{
  "image_size": 64,
  "crop_scale_min": 0.8,
  "color_jitter": 0.1,
  "norm": "groupnorm",
  "optimizer": "adamw",
  "lr_schedule": "wsd"
}
Rows from block 8 of a small segmentation model, named by matrix and row number. Rows with one number belong to one channel. Each number is 128 + 32 x the weight over its row's rms, rounded and kept within 0 to 255. All counts start at 0. Numbers have three digits each.
Before each channel's rows are labels from the 100 images, of 14848, where the channel reaches its highest value: "top examples" is what is common among them. Only what is clearly more common there than usual is listed. The data: dashed paths with two dots that lie on the same path or on different ones.
# convs0: first 3x3 conv (model.decb.0.0.convs.0.weight, 64x128x3x3, standardized in use, each kernel summed), inputs 52-77
# convs1: second 3x3 conv (model.decb.0.0.convs.1.weight, 64x64x3x3, standardized in use, transposed, each kernel summed), outputs 44-63

top examples: many distractors
convs0.24:155138135150138096118150132133141156142196172108127118171179162230171117173138
convs1.24:137117104152175171130133120112122145111170107129076115097166

top examples: short paths
convs0.45:149126162101098138109152127121114078165112189119112122130136137089154143056110
convs1.45:125083107120189130113168106135115128093113156132126190141167

top examples: long paths
convs0.19:142119110119143121147134127108122122165110220165000128134149111186029195134173
convs1.19:185136164146109110071066151148102122157110094140139085155150

top examples: short paths
convs0.41:124156103095135161126106157161145179201144146125158130147161159223162118174119
convs1.41:129147149125138205157139121133147136140189132088106109083142

top examples: many distractors
convs0.9:116148103135134130130102135107144103125194164092178080171149106186183098116134
convs1.9:140118097131152169122203099113127129091176167097116143111207

top examples: short paths
convs0.14:166136143145096102140136129171105141208124132139107081169170116117178067145027
convs1.14:166097086134145116150111181091130070170134115110127110093140

top examples: long paths
convs0.11:135150130142138139157118128163137134129136124164118151163107108124098131104162
convs1.11:139116166145089147111130180105111103162134105111127075138146

top examples: long paths
convs0.22:116122121103132166133133154162145115143163095158120165142138165136090124118193
convs1.22:134155148143153190122160134120138197087178149093144159125144

top examples: short paths
convs0.29:180150156103104172043117157175103130203094148041082159109155123113118139039079
convs1.29:000134168137144120133127127144126137120112119156142153145110

top examples: short paths
convs0.52:144105117138140058143106081089083120125132171144154115096164104163160119112116
convs1.52:127171129073081106170153166211128133162106154096168136132156